python train.py --num_classes=6 --hidden_act="relu" --head_dim=64 --bias="all" --inner_norm=false --layers=8 --precondition_frequency=20 --epochs=5.9 --lr_schedule="cosine" --weight_decay=0.2
Rows from block 2 of a small image classifier, named by matrix and row number. Rows with one number within an expert belong to one neuron, the router's apart. Each number is 200 + 30 x the weight over its row's rms, rounded and kept within 0 to 999. All counts start at 0.
Before each expert's rows are labels from the 100 images, of 14976, where the router gives the expert most weight on average: "patch colour" is the nearest of a few named colours to the mean colour under the peak. Only what is clearly more common there than usual is listed. The data: scattered letters and digits in many colours. In brackets: how many of the 100, against the usual share in percent.
# router: slot weights (model.blocks.2.mlp.router.weight, 8x384, trained with AdamW), inputs 48-95
# up: expert up (model.blocks.2.mlp.up, 4x384x384), inputs 48-95
# down: expert down (model.blocks.2.mlp.down, 4x384x384, transposed), outputs 48-95

# expert 3
patch colour: pink (51 vs 21.2)
router.6,198,218,212,205,217,180,225,201,202,179,158,279,174,174,201,195,229,183,239,196,206,194,155,179,188,157,147,140,170,198,210,214,185,213,124,140,210,232,179,203,227,216,214,241,178,142,218,195
router.7,175,256,166,246,178,220,179,206,246,198,171,256,201,224,190,156,208,177,204,218,164,194,189,187,193,200,181,148,201,176,185,174,221,202,199,225,180,169,170,176,227,186,191,224,156,205,168,172
up.0,231,204,169,206,218,207,157,209,208,192,250,140,254,174,216,182,158,226,158,169,184,145,233,241,217,194,224,182,231,181,188,176,222,207,237,187,185,211,210,161,158,199,209,172,236,226,183,201
down.0,223,173,194,161,178,202,184,184,165,197,198,231,187,186,173,214,201,251,218,194,257,222,199,205,163,193,182,200,211,207,183,197,153,169,189,182,195,180,204,180,261,144,194,218,225,176,253,208
up.1,203,179,190,194,204,177,202,210,217,199,236,164,216,173,224,195,193,215,161,210,182,153,245,222,178,206,189,200,229,223,157,211,218,223,214,216,155,175,171,180,191,195,221,244,194,218,168,212
down.1,172,208,252,210,193,226,220,227,160,184,218,182,257,278,148,213,187,220,150,189,213,117,182,160,198,219,175,188,198,215,156,163,161,207,185,183,170,221,171,189,286,206,211,200,187,158,229,209
up.2,227,165,171,176,184,231,190,208,188,221,204,139,216,226,226,200,180,181,181,196,200,168,226,203,210,172,240,205,186,203,189,153,236,208,171,208,169,219,203,204,183,219,124,144,246,213,234,184
down.2,166,251,232,186,227,185,206,202,156,180,149,221,209,182,277,175,215,238,223,186,221,169,189,200,192,176,185,220,182,239,184,225,226,232,205,208,215,147,180,186,220,177,182,144,257,190,217,247
up.3,198,210,262,184,248,204,141,125,213,153,235,176,233,205,225,165,152,209,190,234,172,152,200,180,209,261,196,228,182,208,158,219,193,205,229,209,174,220,202,188,175,222,203,223,237,239,217,197
down.3,198,230,173,193,186,278,209,197,200,230,183,202,187,245,194,193,203,180,245,219,236,215,165,198,194,171,158,237,174,217,228,218,207,200,172,200,174,241,220,227,206,163,200,167,228,138,182,221
up.4,239,191,137,201,198,205,196,176,209,186,199,157,199,199,226,170,207,215,174,266,156,192,223,214,229,246,228,256,158,187,203,179,210,250,255,207,129,187,155,200,192,240,160,168,247,228,245,187
down.4,173,203,203,174,195,127,206,190,193,155,180,236,206,189,168,179,215,235,177,209,181,220,178,176,217,206,214,222,213,158,208,219,184,187,235,226,181,159,168,193,210,192,208,213,124,210,182,162
up.5,176,184,199,197,208,212,166,166,215,164,194,161,248,185,237,191,178,195,167,198,177,145,219,227,144,243,244,252,215,171,170,136,207,206,240,209,153,185,184,183,181,219,204,195,199,262,170,190
down.5,227,189,221,177,225,207,207,193,165,181,210,136,194,183,247,222,230,165,190,162,269,199,244,182,170,209,203,183,174,246,181,229,184,242,129,201,191,224,245,164,229,180,214,194,199,163,232,239
up.6,204,279,187,216,158,180,186,160,226,164,179,216,218,209,195,199,189,206,223,230,191,215,211,175,226,208,194,199,215,202,192,177,195,209,220,214,217,231,205,179,273,174,246,213,171,215,220,203
down.6,155,161,187,213,221,217,199,229,226,197,194,190,201,243,189,208,214,199,181,208,215,182,188,289,223,232,215,209,240,193,184,246,197,171,210,152,158,156,167,181,191,162,248,206,190,202,198,228
up.7,177,191,148,190,181,178,174,232,187,198,217,199,176,199,193,227,206,209,175,180,201,223,191,196,227,166,208,194,209,147,164,234,218,144,219,238,202,270,162,275,195,176,251,209,93,180,204,194
down.7,156,180,258,208,207,193,246,172,201,226,194,232,208,179,262,247,207,233,226,218,253,184,220,204,226,200,208,264,168,232,158,185,219,246,189,147,185,195,177,161,247,231,220,167,240,184,211,217
up.8,160,163,193,188,207,237,247,212,211,141,214,179,229,164,205,144,190,228,161,207,171,172,230,158,193,191,211,209,190,211,162,199,164,214,200,265,189,216,177,195,222,205,154,257,201,219,175,219
down.8,190,208,172,245,245,177,159,168,246,190,260,131,187,220,251,202,178,168,172,133,181,195,208,233,264,207,179,193,194,180,172,145,202,207,189,164,234,180,232,225,145,212,206,275,226,184,226,198
up.9,220,193,213,189,191,181,233,228,207,202,215,159,194,217,196,207,165,221,156,212,197,171,235,195,158,224,231,266,205,196,229,187,217,230,191,221,195,126,219,160,193,174,204,168,260,260,198,213
down.9,202,228,242,187,196,218,158,210,194,216,181,244,245,229,211,209,228,241,195,158,288,200,255,155,174,155,185,211,176,209,223,264,166,187,158,179,188,238,164,194,201,198,226,166,204,214,204,214
up.10,186,208,185,173,197,178,217,207,222,171,170,176,237,223,239,156,219,203,211,194,194,142,227,177,198,218,262,192,171,220,178,183,182,216,193,214,184,200,166,136,222,186,146,192,197,243,200,182
down.10,192,173,165,193,175,204,156,246,209,168,236,226,187,131,173,190,208,223,206,180,208,178,190,267,164,183,145,189,215,178,205,216,239,247,225,188,186,172,204,229,215,176,193,228,245,159,161,225
up.11,159,210,238,162,296,179,191,237,252,233,206,161,200,252,192,191,165,183,238,232,201,167,225,164,229,166,177,162,195,186,185,154,224,248,198,187,168,112,244,216,185,144,218,231,182,188,230,159
down.11,228,176,226,124,188,209,241,149,186,196,217,253,172,244,219,209,273,182,212,178,228,144,223,177,166,191,221,168,235,156,209,215,187,164,171,193,208,179,260,195,213,205,177,203,185,162,252,206
up.12,190,218,203,168,195,190,203,254,233,184,184,207,217,197,214,238,154,219,198,215,198,210,220,244,217,236,205,229,216,253,190,225,207,294,209,211,132,186,253,185,200,160,211,213,185,269,226,193
down.12,205,169,212,216,186,197,220,198,223,138,253,227,157,213,195,182,225,129,158,177,243,195,229,199,195,199,176,242,197,224,201,219,152,209,215,187,155,218,192,176,193,233,198,182,219,179,180,231
up.13,232,213,211,184,228,144,196,252,162,177,213,129,214,229,264,187,188,224,140,167,218,157,224,208,163,205,252,238,198,165,207,163,245,195,236,210,196,178,204,192,159,183,183,237,242,204,171,214
down.13,169,168,194,207,136,174,225,235,210,203,155,203,252,218,203,172,226,212,191,210,207,241,194,213,227,251,154,221,216,163,139,156,199,202,262,150,201,239,183,264,247,173,270,199,192,163,227,242
up.14,194,228,171,224,196,204,181,173,209,172,238,152,232,221,283,181,209,198,166,228,192,178,214,200,185,204,228,235,226,195,196,171,225,201,235,223,167,135,202,179,190,182,171,165,232,229,194,204
down.14,232,202,211,168,201,162,205,214,189,184,223,204,221,207,157,208,130,167,221,222,189,163,214,152,179,194,183,216,205,205,198,216,201,237,192,213,187,143,212,215,204,201,143,179,267,193,245,180
up.15,272,127,174,187,256,174,208,213,199,177,234,173,226,209,207,207,154,197,204,172,225,177,184,194,177,137,194,178,225,144,205,227,225,184,178,222,217,208,185,230,162,164,192,252,158,189,194,216
down.15,171,199,220,225,213,197,211,174,197,192,247,251,187,167,185,170,192,228,200,247,271,166,191,225,208,248,200,239,200,234,217,211,206,215,188,213,180,138,160,159,224,197,174,152,252,167,216,216
up.16,221,107,238,203,232,147,189,205,182,229,222,182,215,201,200,215,178,223,220,196,230,214,136,194,224,193,222,202,203,182,211,196,217,195,223,286,237,204,172,221,184,180,253,259,138,195,187,197
down.16,197,217,205,208,212,216,212,183,205,205,225,251,203,188,216,202,226,217,231,224,276,151,222,207,186,199,194,210,186,267,186,219,215,257,179,175,156,148,193,139,254,185,176,169,258,197,256,246
up.17,264,239,217,182,249,189,217,165,219,200,204,176,227,180,196,192,247,183,192,174,191,170,237,203,170,197,260,208,161,213,205,205,179,183,193,179,167,189,201,137,204,209,135,183,200,212,162,164
down.17,219,232,152,267,216,215,237,153,178,180,226,198,171,221,164,195,193,176,173,223,188,197,230,257,219,190,206,239,193,192,193,215,203,261,180,156,201,215,167,215,216,219,233,189,178,144,204,189
up.18,155,173,251,208,238,193,199,192,144,182,166,199,166,148,208,231,189,173,251,242,250,218,201,162,185,157,188,195,178,230,264,202,202,246,160,220,216,124,224,217,226,191,191,198,201,190,180,220
down.18,196,240,190,230,172,230,232,160,193,196,236,215,185,214,215,249,227,220,198,227,262,169,212,194,203,163,235,175,210,215,213,206,221,226,178,211,115,184,210,156,235,112,172,215,225,233,245,249
up.19,248,201,169,148,184,217,135,223,202,202,227,150,275,234,240,165,206,250,173,191,165,175,219,218,207,238,238,216,208,173,188,168,276,183,229,173,176,171,187,182,195,187,176,231,184,226,192,199
down.19,176,186,208,193,232,209,200,220,213,194,232,177,225,142,205,185,208,195,227,171,231,194,169,277,173,175,160,211,166,161,231,204,208,208,192,192,229,138,145,230,189,181,195,199,217,198,221,209
up.20,216,199,213,188,225,208,192,165,211,131,213,165,263,240,225,179,246,172,193,276,194,187,264,201,237,200,206,215,230,245,213,216,249,196,223,186,150,194,171,155,189,218,212,209,257,235,225,154
down.20,179,172,182,230,208,190,207,164,181,144,209,194,196,152,183,233,226,188,178,210,233,218,205,176,170,175,189,263,229,190,222,247,182,250,194,127,176,198,232,168,211,220,241,174,236,196,244,203

# expert 1
patch colour: white (57 vs 25.5); pink (43 vs 21.2)
router.2,209,214,212,183,167,245,229,196,212,175,227,177,210,178,189,246,269,162,157,227,196,230,235,241,173,183,203,276,212,211,180,186,194,165,191,218,195,208,194,147,185,235,195,198,271,222,185,207
router.3,192,217,157,244,145,260,239,176,226,209,168,177,222,181,270,225,256,203,255,247,225,249,201,170,200,188,261,204,194,213,214,166,170,187,240,215,188,171,158,154,230,225,232,174,200,273,187,152
up.0,163,200,154,232,228,174,210,158,196,209,183,210,180,240,224,189,214,211,244,201,224,158,201,190,191,221,241,175,147,208,164,216,187,254,188,196,148,211,171,211,220,176,183,221,180,179,212,200
down.0,155,251,205,171,206,207,167,237,201,219,193,201,198,217,202,180,179,213,224,174,251,195,194,212,185,195,166,259,206,218,175,186,188,193,136,178,180,165,226,188,147,204,181,206,179,228,221,205
up.1,172,231,187,274,220,176,176,256,194,200,179,179,166,224,202,150,235,195,185,223,204,182,159,228,180,172,174,198,208,183,194,219,216,192,127,195,164,214,169,183,219,211,189,246,191,168,204,237
down.1,169,177,190,239,157,228,231,152,222,253,244,218,214,208,180,227,179,215,192,181,216,211,192,134,179,185,208,202,152,181,227,179,294,210,218,213,236,141,148,198,163,166,211,244,221,239,163,181
up.2,185,246,196,222,230,162,216,237,188,156,237,221,238,235,236,204,200,223,205,221,197,148,178,213,196,213,209,253,181,216,213,155,249,225,182,173,209,213,129,215,221,178,252,255,191,185,219,144
down.2,191,254,233,168,198,172,166,212,204,183,172,206,198,149,224,190,195,187,168,166,182,136,197,217,191,227,183,186,228,219,248,142,192,152,208,266,172,187,212,171,125,201,204,236,202,182,244,180
up.3,172,165,138,181,204,208,204,169,184,243,218,224,190,209,192,173,188,211,197,187,171,250,200,167,223,171,226,177,186,203,151,179,196,248,210,154,164,232,191,222,215,181,224,202,190,229,197,189
down.3,226,212,202,229,221,216,138,186,155,196,214,238,175,190,153,160,193,165,153,201,218,155,174,237,201,221,202,233,143,148,248,208,199,190,210,223,125,182,208,188,196,182,261,220,202,194,183,183
up.4,175,198,171,218,225,186,140,217,244,230,198,219,197,168,215,207,181,224,158,187,174,171,161,246,186,220,186,167,211,166,201,159,202,191,192,164,188,224,177,207,156,208,187,248,222,188,223,182
down.4,173,225,181,267,230,172,212,138,158,201,227,149,190,182,195,213,171,223,200,182,220,91,243,228,228,176,240,255,148,177,216,238,244,200,183,208,213,177,186,180,147,180,223,186,201,247,232,201
up.5,180,221,173,216,201,196,156,194,244,216,176,224,231,218,227,216,120,193,200,181,190,191,155,183,143,210,237,209,179,178,178,147,138,206,189,226,153,191,178,186,141,225,188,204,214,186,187,207
down.5,191,245,174,225,184,192,219,199,265,213,216,187,234,184,193,137,169,187,157,124,250,252,131,209,280,199,202,202,171,209,202,250,239,180,224,216,173,196,169,206,232,194,232,214,182,229,198,161
up.6,214,180,150,198,227,167,180,248,170,197,282,160,225,171,153,193,235,235,169,188,236,169,190,250,182,184,199,200,230,191,219,197,258,187,200,152,243,181,204,218,199,202,180,244,210,180,184,251
down.6,172,216,255,254,203,205,242,194,230,250,138,176,200,251,185,177,124,179,216,188,189,183,187,238,245,184,195,166,202,194,223,231,187,223,244,205,203,175,207,138,200,118,218,238,211,185,267,222
up.7,208,198,199,206,257,179,227,198,227,222,207,209,152,222,219,251,197,211,209,190,200,190,198,190,177,215,184,262,197,195,152,212,213,195,169,197,204,220,179,212,166,232,133,200,192,182,226,164
down.7,186,167,232,231,209,164,224,237,270,271,188,198,202,200,226,165,187,193,173,202,209,227,151,187,217,190,241,193,188,228,239,208,205,201,206,184,204,179,189,182,217,198,176,197,178,201,243,235
up.8,149,201,174,195,237,190,189,194,183,215,200,169,220,205,191,144,182,245,184,188,197,165,173,248,159,213,183,159,190,195,207,191,190,243,172,165,169,219,195,201,215,208,185,243,188,209,237,159
down.8,219,216,150,165,226,238,221,202,204,205,267,186,228,221,209,209,222,203,188,198,231,213,289,201,182,138,207,169,230,177,170,236,288,199,175,184,202,153,177,166,158,231,208,178,209,203,181,191
up.9,188,249,213,164,216,156,202,232,167,220,165,177,220,221,241,170,183,214,175,170,197,121,181,192,162,214,156,202,168,150,183,197,187,195,185,223,200,167,199,211,237,174,218,230,253,151,172,165
down.9,245,232,229,217,245,209,153,214,179,163,212,208,152,175,217,140,175,189,166,165,191,190,158,235,164,155,171,218,183,212,194,172,223,212,182,242,174,181,265,221,182,200,213,242,147,204,139,174
up.10,213,251,204,200,254,199,203,188,228,226,175,218,234,191,197,160,212,199,281,234,180,180,165,164,192,223,189,171,170,216,214,182,194,235,163,227,199,175,188,166,239,177,205,197,205,245,199,154
down.10,179,169,243,138,171,229,209,194,218,150,144,206,198,216,194,185,195,213,180,159,248,172,218,188,202,217,238,209,240,161,258,212,232,190,173,211,237,168,179,221,201,230,251,182,238,231,204,168
up.11,159,232,180,189,248,214,184,201,190,207,180,190,215,245,222,182,141,194,201,182,211,164,186,180,168,182,180,189,167,190,187,187,177,227,219,201,178,180,158,181,215,159,196,241,189,198,214,121
down.11,210,199,236,199,181,182,190,195,260,288,202,155,167,194,191,184,211,206,201,192,183,236,181,207,178,229,206,226,220,145,253,216,178,230,200,198,176,158,186,163,203,222,143,190,203,256,231,212
up.12,195,171,204,236,187,178,186,173,222,201,255,180,187,190,149,200,176,179,159,149,173,221,163,240,255,169,210,178,240,151,175,122,204,142,210,232,186,231,231,240,171,263,201,204,221,161,201,258
down.12,217,190,245,206,175,228,206,198,233,215,189,180,195,230,212,180,207,205,188,208,154,223,204,218,171,172,199,191,189,165,209,182,220,190,206,223,236,155,178,185,193,234,211,231,162,214,231,167
up.13,196,181,246,157,205,224,155,190,167,218,181,206,182,172,160,235,207,239,147,216,193,242,172,215,199,209,169,157,178,214,199,246,172,200,198,175,181,252,220,176,217,206,266,212,165,175,212,232
down.13,195,183,220,197,182,221,195,204,230,193,195,198,197,243,229,179,204,228,216,202,142,208,220,223,168,150,219,215,208,145,196,187,188,170,217,214,239,138,229,177,191,240,230,220,162,225,205,160
up.14,209,197,222,170,202,199,201,195,301,214,202,201,181,169,153,237,202,208,242,172,156,204,202,223,188,179,179,209,242,174,156,169,202,147,212,211,189,211,208,264,183,257,178,166,206,181,244,234
down.14,216,177,205,229,199,201,200,204,238,218,198,201,195,197,225,183,208,214,182,213,147,242,169,202,167,188,211,173,205,163,211,203,208,198,183,206,222,166,189,187,183,264,176,185,197,216,234,186
up.15,165,191,186,184,225,158,163,230,186,267,245,203,189,193,220,211,166,220,212,135,178,186,173,165,156,182,142,191,161,190,134,204,179,195,181,164,133,182,159,222,196,196,220,259,189,215,212,149
down.15,223,191,231,203,208,179,228,237,217,256,177,160,219,189,197,150,183,192,190,209,214,260,132,195,166,226,241,212,203,199,217,237,202,215,201,241,226,186,179,171,193,207,160,211,196,218,181,205
up.16,141,228,204,254,206,186,187,181,200,190,166,213,182,228,207,211,138,242,182,200,176,194,223,173,191,192,213,188,180,166,170,184,173,165,180,216,198,165,126,220,224,183,213,267,146,182,174,160
down.16,235,178,220,218,175,228,206,220,234,216,206,204,197,214,215,197,239,210,189,199,167,224,169,210,151,186,217,199,189,146,215,185,197,215,178,225,236,141,203,173,201,233,209,200,193,227,206,169
up.17,179,193,201,155,205,171,225,215,185,193,193,224,220,194,213,229,216,256,197,185,216,173,221,190,170,159,188,210,200,180,177,155,233,163,181,172,139,203,175,251,210,236,193,183,200,186,245,223
down.17,216,170,235,226,189,190,223,220,260,238,176,179,213,216,211,202,178,200,163,219,200,233,110,215,190,215,216,181,213,202,236,233,169,225,196,213,221,148,162,186,175,226,212,188,196,219,244,219
up.18,203,188,266,162,183,173,173,238,197,213,209,164,209,176,154,190,207,179,199,213,191,257,217,182,214,160,182,208,201,198,189,242,204,199,187,176,242,221,153,246,203,221,179,212,211,157,237,196
down.18,209,185,247,228,180,206,220,200,241,208,176,204,214,234,205,195,173,185,188,211,128,220,178,217,154,183,203,174,188,138,200,195,217,209,204,222,221,128,209,168,183,228,214,210,175,214,212,197
up.19,232,225,175,248,256,194,200,254,156,169,223,157,195,209,248,192,190,175,236,154,205,201,155,135,181,214,154,178,200,165,228,249,188,211,171,208,210,240,196,237,224,149,227,190,180,184,195,204
down.19,236,178,135,215,152,171,156,114,225,163,208,150,236,197,245,137,206,205,205,178,210,218,206,239,200,156,216,203,204,152,237,197,205,181,251,223,166,247,169,220,220,204,231,135,169,175,167,166
up.20,201,226,235,230,199,186,157,233,170,229,156,235,224,180,220,239,204,233,214,209,170,200,185,216,163,170,179,166,213,171,182,227,248,210,177,173,187,174,172,228,198,220,180,254,195,224,211,183
down.20,212,181,184,177,210,198,209,206,233,169,209,149,208,168,166,200,235,176,218,196,208,168,145,248,218,193,201,184,153,158,183,193,221,214,187,201,241,208,156,204,202,261,245,252,186,186,171,247

# expert 2
patch colour: black (94 vs 35.6)
router.4,184,192,155,230,172,196,159,191,176,181,246,145,235,217,204,170,197,221,144,241,201,228,215,240,237,205,273,218,210,190,201,182,206,182,266,241,213,172,193,194,165,190,187,209,176,257,155,225
router.5,209,191,179,227,189,171,159,220,211,202,262,172,247,199,172,184,140,229,175,252,211,151,206,213,200,223,223,215,241,198,225,156,197,248,215,256,204,160,221,198,173,167,203,224,160,209,189,216
up.0,209,240,223,212,200,176,233,168,188,247,221,177,190,189,222,178,203,207,162,250,176,197,110,199,194,181,154,120,214,145,176,222,202,171,192,208,196,246,211,209,140,206,208,156,183,194,194,215
down.0,306,179,233,149,190,240,205,229,163,208,202,188,179,169,181,149,195,178,169,188,150,204,178,249,149,192,219,207,243,184,128,179,190,205,219,196,178,184,163,169,213,191,260,172,221,230,201,187
up.1,176,188,215,133,246,170,173,254,204,247,185,214,166,228,202,232,229,220,147,157,173,193,192,204,175,187,163,163,192,121,201,203,209,184,185,216,178,218,173,219,205,228,184,222,178,169,261,119
down.1,255,168,210,206,156,224,184,223,185,236,222,192,171,174,197,180,216,194,178,210,286,229,209,202,185,231,181,196,242,185,211,217,219,196,199,175,199,198,220,212,183,235,184,222,200,233,221,198
up.2,176,109,201,192,202,200,182,156,197,203,257,166,187,167,208,203,219,203,161,190,181,215,209,189,217,187,221,218,141,218,201,189,212,192,222,217,218,199,140,216,172,236,180,228,218,203,183,207
down.2,207,191,196,253,165,220,218,207,216,215,186,193,211,212,145,165,191,200,190,230,282,203,234,172,215,192,169,212,214,184,198,208,187,206,222,166,160,187,210,199,226,203,162,193,166,196,215,212
up.3,265,216,197,211,196,166,185,194,198,137,156,203,174,205,252,185,228,136,178,180,179,182,225,169,180,175,168,176,199,173,213,215,214,237,214,210,187,196,206,172,191,147,229,249,172,200,195,180
down.3,242,241,236,187,190,260,152,201,245,212,169,190,177,205,251,185,222,181,155,165,178,178,146,176,192,216,209,213,212,186,139,178,172,148,186,256,137,248,196,198,186,202,182,216,179,234,234,174
up.4,184,172,195,207,204,175,225,197,138,214,154,203,193,174,196,199,232,218,179,167,190,216,192,204,205,175,225,166,181,171,206,196,205,211,215,209,181,218,167,196,134,230,204,206,168,210,221,237
down.4,206,176,165,254,166,238,264,225,223,171,198,192,210,189,168,94,171,211,195,189,282,198,195,173,185,162,216,192,186,219,208,202,209,205,216,191,217,198,177,177,174,201,195,190,184,187,186,232
up.5,254,183,183,155,230,220,172,151,191,185,196,232,209,166,236,244,198,157,252,197,132,207,175,199,193,196,188,189,211,212,202,196,224,201,213,208,167,251,237,145,177,205,196,197,264,179,259,191
down.5,210,199,214,178,205,216,140,193,199,237,180,192,177,215,210,197,193,227,225,168,217,203,226,261,197,187,164,205,216,181,189,217,182,211,240,199,128,252,256,202,179,178,195,212,177,239,201,204
up.6,159,216,257,191,219,222,267,211,233,163,174,190,186,253,205,258,240,179,182,162,186,209,212,218,172,245,181,201,208,206,209,238,216,201,186,198,171,194,188,179,231,203,189,193,237,175,204,168
down.6,258,222,174,148,223,204,142,172,165,165,200,213,177,166,207,179,243,257,196,162,214,164,215,247,180,225,174,207,192,131,197,202,188,180,186,190,198,243,194,210,158,247,205,206,158,230,188,232
up.7,188,196,220,213,222,199,236,125,254,197,213,224,160,183,207,223,200,209,174,207,145,173,203,156,191,248,212,138,179,175,203,220,138,234,208,144,158,228,199,159,177,226,213,173,241,195,214,184
down.7,218,188,185,153,241,190,188,193,197,251,224,197,188,176,248,187,212,219,182,138,189,210,196,228,212,175,239,230,190,202,148,180,180,177,190,249,160,189,218,196,194,252,190,241,220,253,160,168
up.8,219,214,241,169,226,187,240,190,207,177,196,244,183,201,196,182,202,131,229,167,175,180,151,201,168,203,175,189,189,192,185,227,163,203,196,191,154,217,183,163,209,223,178,207,206,157,224,184
down.8,232,184,250,230,200,188,234,146,178,247,203,156,137,221,244,237,245,186,156,182,213,190,194,206,187,179,196,220,183,229,197,230,138,180,171,192,250,143,181,225,146,234,238,230,165,191,173,213
up.9,248,208,229,213,197,235,218,221,144,226,201,230,173,207,208,241,208,227,176,179,216,154,155,230,204,189,155,147,175,171,221,204,198,197,176,193,216,256,173,244,222,224,204,170,198,154,184,191
down.9,204,228,234,190,226,168,181,172,205,175,184,200,183,225,241,167,233,223,205,178,165,128,203,163,172,128,269,196,224,220,213,182,188,204,207,190,205,196,178,174,169,228,217,184,129,184,170,203
up.10,176,203,185,154,237,181,198,232,209,226,182,211,167,252,215,202,209,144,240,188,175,223,263,187,207,196,238,203,163,223,176,227,208,200,228,191,174,187,158,177,167,202,218,207,233,230,189,193
down.10,240,230,218,215,205,183,167,205,240,204,193,187,189,192,216,208,209,207,200,212,195,277,176,164,205,206,174,228,244,142,185,184,205,143,209,250,162,208,209,216,196,192,216,170,221,224,177,202
up.11,179,201,200,220,173,249,151,117,216,219,214,178,214,229,226,181,238,195,225,244,217,211,178,263,228,180,211,205,222,176,217,166,194,170,216,215,197,205,215,136,185,236,107,166,243,228,185,206
down.11,177,194,159,209,163,203,272,237,177,140,225,199,254,173,177,183,154,215,216,194,246,185,228,174,214,216,172,220,204,229,277,188,243,197,147,201,233,110,200,150,175,180,182,182,184,152,144,214
up.12,128,211,178,205,137,164,191,223,188,194,208,185,202,195,180,200,205,209,211,159,128,195,154,209,196,220,229,233,207,249,141,117,211,153,205,211,178,218,129,212,157,250,151,214,163,206,220,194
down.12,216,190,196,266,131,229,253,229,190,206,198,205,237,196,136,152,167,207,176,228,319,191,238,185,220,203,188,220,199,198,239,206,185,195,195,163,204,205,196,194,199,198,197,213,193,206,204,221
up.13,167,218,207,184,238,255,206,242,209,253,201,176,211,244,192,188,220,163,189,124,209,173,196,223,202,189,212,201,163,181,198,172,263,224,177,169,199,151,189,202,200,233,166,181,200,203,248,188
down.13,214,152,172,125,188,271,205,171,216,220,170,143,157,197,221,223,228,147,192,142,235,236,147,196,195,262,170,224,193,135,199,152,137,203,221,215,130,227,185,202,224,170,201,177,152,239,189,199
up.14,178,225,213,208,201,213,249,214,176,209,196,198,160,164,244,200,194,217,206,236,196,209,225,185,152,163,181,148,173,183,149,229,234,176,163,150,193,216,149,176,223,201,169,209,225,249,266,199
down.14,192,191,248,159,228,222,214,185,199,227,167,181,178,205,222,207,184,190,191,207,174,279,170,190,145,229,178,261,207,251,168,212,180,175,213,235,246,235,220,229,192,185,198,208,171,203,154,201
up.15,268,196,225,199,229,199,275,208,234,187,192,209,178,193,200,213,261,178,215,177,163,152,185,184,197,170,181,213,232,174,215,199,197,178,197,161,182,199,207,131,199,219,154,190,215,127,239,200
down.15,196,199,187,195,200,191,254,180,184,184,190,167,191,213,245,163,225,149,187,211,181,250,215,139,230,241,190,222,206,168,203,212,202,211,212,282,135,225,153,225,222,176,173,181,231,200,166,165
up.16,181,263,264,171,233,196,218,210,214,187,152,229,161,170,241,239,214,193,228,199,145,204,216,260,138,179,146,179,145,209,191,204,212,234,176,175,159,238,200,229,194,222,231,241,188,193,252,231
down.16,243,192,225,186,255,272,227,255,199,215,168,214,152,180,197,172,175,153,167,185,189,162,139,167,206,237,208,206,295,220,108,139,197,174,193,189,203,265,165,221,219,216,210,166,151,224,226,213
up.17,209,237,207,183,194,228,242,199,192,165,168,212,190,159,228,219,188,206,164,171,154,147,200,175,180,222,183,218,207,218,180,211,187,235,143,189,150,246,174,154,199,229,173,220,192,180,244,137
down.17,266,215,207,170,224,241,220,209,206,242,206,189,150,197,176,187,181,165,240,198,203,174,207,200,176,207,154,264,190,180,251,190,167,217,223,210,194,190,173,207,222,175,166,164,232,218,187,228
up.18,258,174,223,230,178,203,278,162,224,146,201,188,191,252,223,203,185,168,189,164,213,212,177,235,197,178,205,235,187,205,239,190,191,248,173,246,200,189,220,212,178,160,168,196,193,178,214,190
down.18,210,264,252,189,259,224,150,209,218,234,190,222,164,190,208,266,213,189,174,186,208,210,177,164,214,244,250,205,213,145,169,216,180,195,218,246,159,243,173,207,177,209,249,197,198,228,206,151
up.19,193,215,198,212,240,117,185,261,174,189,193,180,224,227,193,240,172,169,222,207,206,196,127,145,202,164,154,186,199,169,212,212,234,168,170,221,199,220,198,210,182,209,204,226,175,159,183,239
down.19,174,211,196,218,208,142,216,168,213,206,176,178,191,233,193,148,198,215,169,252,181,184,204,187,211,220,278,221,200,161,178,202,201,180,205,257,133,234,203,170,174,233,248,200,200,177,212,180
up.20,282,213,151,180,184,194,245,194,214,184,235,172,223,229,201,236,171,230,206,198,208,215,223,195,215,201,219,266,254,203,195,174,237,227,205,242,182,189,182,203,228,193,171,194,234,184,244,166
down.20,183,200,216,181,221,196,203,195,227,216,170,194,133,255,238,200,216,191,194,220,156,191,192,183,212,173,162,206,189,182,224,139,214,155,179,237,182,191,212,195,165,175,201,185,176,179,147,183